config.yaml
arch: "convnext"
model: "segmentation model"
dataset: "drawn branching plants"
train_examples: 72500
image_size: 64
crop_scale_min: 0.8
horizontal_flip: false
rotation_deg: 5
num_classes: 4
output_stride: 8
isotropic: false
norm: "layernorm"
hidden_act: "silu"
mlp_ratio: 3
layer_scale_init: 1.0
inner_norm: false
patch_size: [4, 4]
conv_stem: false
depths: [7, 7]
widths: [96, 192]
kernel_size: 3
init: "xavier_uniform"
residual_init: "none"
optimizer: "muon"
muon_scale: "original"
learning_rate: 0.012
momentum: 0.9
nesterov: true
orthogonalizer: "newton_schulz_5"
adamw_lr_other_params: 0.00071
ema_decay: 0.99
max_steps: 12400
batch_size: 512
epochs: 87.6
lr_schedule: "wsd"
decay_fraction: 0.2
final_lr_fraction: 0.05
warmup_steps: 2480
weight_decay: 0.0
adamw_weight_decay_other_params: 0
Rows from block 11 of a small segmentation model, named by matrix and row number. Rows with one number belong to one neuron. Each number is 128 + 32 x the weight over its row's rms, rounded and kept within 0 to 255. All counts start at 0.
After each neuron's rows are labels from the 100 images, of 14848, where the neuron reaches its highest value: "peak at" is the part of the image that holds the peak. Only what is clearly more common there than usual is listed. The data: drawn branching plants. In brackets: how many of the 100, against the usual share in percent.
# fc1: MLP up (model.blocks.11.mlp.fc1.weight, 576x192), inputs 128-191
# fc2: MLP down (model.blocks.11.mlp.fc2.weight, 192x576, transposed), outputs 128-191

fc1.469 [177  97 162 116 153  69 121 134 149  90 162 144 138 172  97 120 141  93  88 130 121 156 166  98  90 136 150 111 227 123 194 144 113 146 101 106 163 108  87 157 135 160 151 113 111 139 186  79 131 160 156 129 151 105 144 135  86 148 132 121 111  95 123  93]
fc2.469 [147 178 164 126 130 127 182 113 121 152 193  45 138 160 145 100 144 145 116  88 110 126 116 179 173  97 108 115 101 132 139 175 113 177  47 108 112 126 122 152  87 107 125 143 147 114 128 111  91 158 116  85 124 101 144 133 130 119 126 105 114 131 140 186]
peak at: middle right (44 vs 9.4); centre (25 vs 6.2)

fc1.65 [118 133 131 220 150  68 135 124 150 144 122 175 104 112 135  86  66 165  99 117 136 104 169 159 124 127 105 112 118 111 137 177 144 133 140 140 125 127  87  86 115 119 123 131 158 160 153 117 134 130  99 104 106 129 136 163 118 171  90 172 148  95 151 112]
fc2.65 [120 107 150 156 114 111 153 121 159 130 134  96 109 132 183 116 113 120  96  73  95 123 155 155  90 131  56 143 125 134 176 118 117  95 136 189 113 154  75 167 110 152  82  85  93 183 136 128 138 143 203 195  89  75 138 116  74 108  96 200 161 158 150 130]
peak at: middle right (40 vs 9.4); bottom right (38 vs 14.1)

fc1.434 [106  69 153 127  54 107 122 146 126 194 104 147 166 159 118 163 174 158 110 109 118 157 107 155 164 106 115 123 155 141  93 153 126 120 142 122 103 133 129 136 176  87 153 169 146 164  96 129 162 117 134 143 129 150 149 192 104  88 142 110 116  80 143  68]
fc2.434 [162 115 125  75 158 103 144 103 114 129 103 127 151  87 142  77 113 102 176  88 157 111 113  94 125 131  76 135 117  33 148 120 147 104 108 130 106 169  90 155  78 131 139 116 123 106 134 179 149 136 121 147  90 108 121 138 138 140 165  90 190 142 176  84]
peak at: middle right (52 vs 9.4)

fc1.303 [182 160 140 140 111 136 120 108 119 172  96 122  84 160 167 160 136  86 133 193 116 185 116 159 172 142  85 188  78  92 155 154 134  38 100  98 127 161 132 154 163 153 105 131 156 197  91 168 144 116  99 118 109 138 124 111 147 170 126 116  64 145 141  83]
fc2.303 [133 110 152 177 117  99 119 129 130 172  91 121  97  86 115 154 114 140 132 122 165 137 189 158 119 157 122  88 157 104 132  56 165  69 157 101 151  64 165 148 118 160 165  89  84 136 154 115 141  56  71 141  73 153 132 120 139 119 100 114  86 121 115 129]
peak at: bottom left (57 vs 14.1); bottom right (40 vs 14.1)

fc1.148 [125 162 117 126 152 213 114 107 167 130 142 134 141 141 111 154 153 119 161  92 103 147  97  92 226 120  86 135 145 198  69 193 131 131  93 115 136 138 122  72 148 190 188 139  80  99  63 120 102 172  89 144 150 116 118 122 101 106 130 111 111  53  91  97]
fc2.148 [ 92 131 158  82 129 157 145  95 148 142 180 156 106 139 179 114  96 130 135 102 203 177  69  80 184 113 154 107 139 122 145 112  73 143  96 187 119 139 102 143 130 108 117 133 149 125 169 143  93 123  90 104 130 166 203 142 188 168 126  55 164 137 143 118]
peak at: bottom left (42 vs 14.1); bottom centre (28 vs 9.4)

fc1.45 [162 155 124  99 151 117 121 110 152 140 101 113 172 158  83 161 169 133 135 146 152 167  96 158 153 113 169 128 174  43 124 178 155 126 124 129 132 160 169 112 147 152  94  94 137 128 158 180 200 122 154 102 146 169 105 119 150  71 150 188  87 114 110  90]
fc2.45 [156 172 188  97 124 103 212 105 169 186 144  46 131 133 107 133 151  84  56 199 118 137  94 103 191 120 147 175 136  54 145 167  66 124 136 105 128 127 141 121 110 173 195 167 141 108 146  76 137 158 115 163 150 121 140 146 154 152 108 122 110 121 187 109]
peak at: middle right (27 vs 9.4)

fc1.226 [206 119 115 116  89  71 107 161 171 122  93  85 125  84 170 137 100 164 106  85 107 137 146  85 105 100 107 128 206 160 138 185 137 136 176 103 113 161 153 183 147  89 193 145 104 137  38 137  86 135 195 109 139  98 144  83 111  86 142 120 173 137 142 194]
fc2.226 [137 147 144 130 129 116 153  88 147 165  90 192  93  84 137 105 117  94 168 119 110 103 107 124 136 165 115 155  87 100 126 177 137  76 171 103  67  82 122 102 173 152 132  98 128 103 149 129 185 164 142 180  52 113 146 143 154 171 168 115 129 150 118 204]
peak at: middle right (28 vs 9.4)

fc1.382 [138 133 151 155 106 110 166 182  60 183 114 125  99 134  68 184 160 157 110 140 107 103 132  98 153  82 146 115 105 167 160 155 120 175 159 130 143 153 160 151  85 122 183 188 103 119 163 131 155 148 153 144 118  58 113 163 107 150 148  77 128 123  54  99]
fc2.382 [150 113 167 115 129 126 118  41 138 243  79 161  98 137 121 118  86  66 175 162 188 146 161  89 121 181 109 171 127 125 142 111 112 114  60 166 109 158 145  92 158  92 131 112 137  91 214 103 197  36 152 144 145 132 113 151 144 126 140 149 111 127 125 124]
peak at: bottom left (58 vs 14.1); bottom right (42 vs 14.1)

fc1.221 [241 175 133 139 153 115 114 160 151 151 143  89 148 160 176 167 117 131 148 132 165 106 114 131 117 165 158  36 152  98 108 151 142 154 168 113  89 125 104 108 107 155 105 100 156 121 164 154  53 125 112 144 140 140 133 109  95  98 134 172 115 134 134  86]
fc2.221 [183 128 188 143 151  89 111  59 143 149 106 151  74 130 167 116 184 125 108  69 106 105  89 140 130 167  43 212 133  87 122 101  92 104 110 103 136 160  96 124 155 144 109 155 110 109  89 141 129 193 127  69  88  36 164 139  81 164  81 173 109 159  94 110]
peak at: bottom left (55 vs 14.1)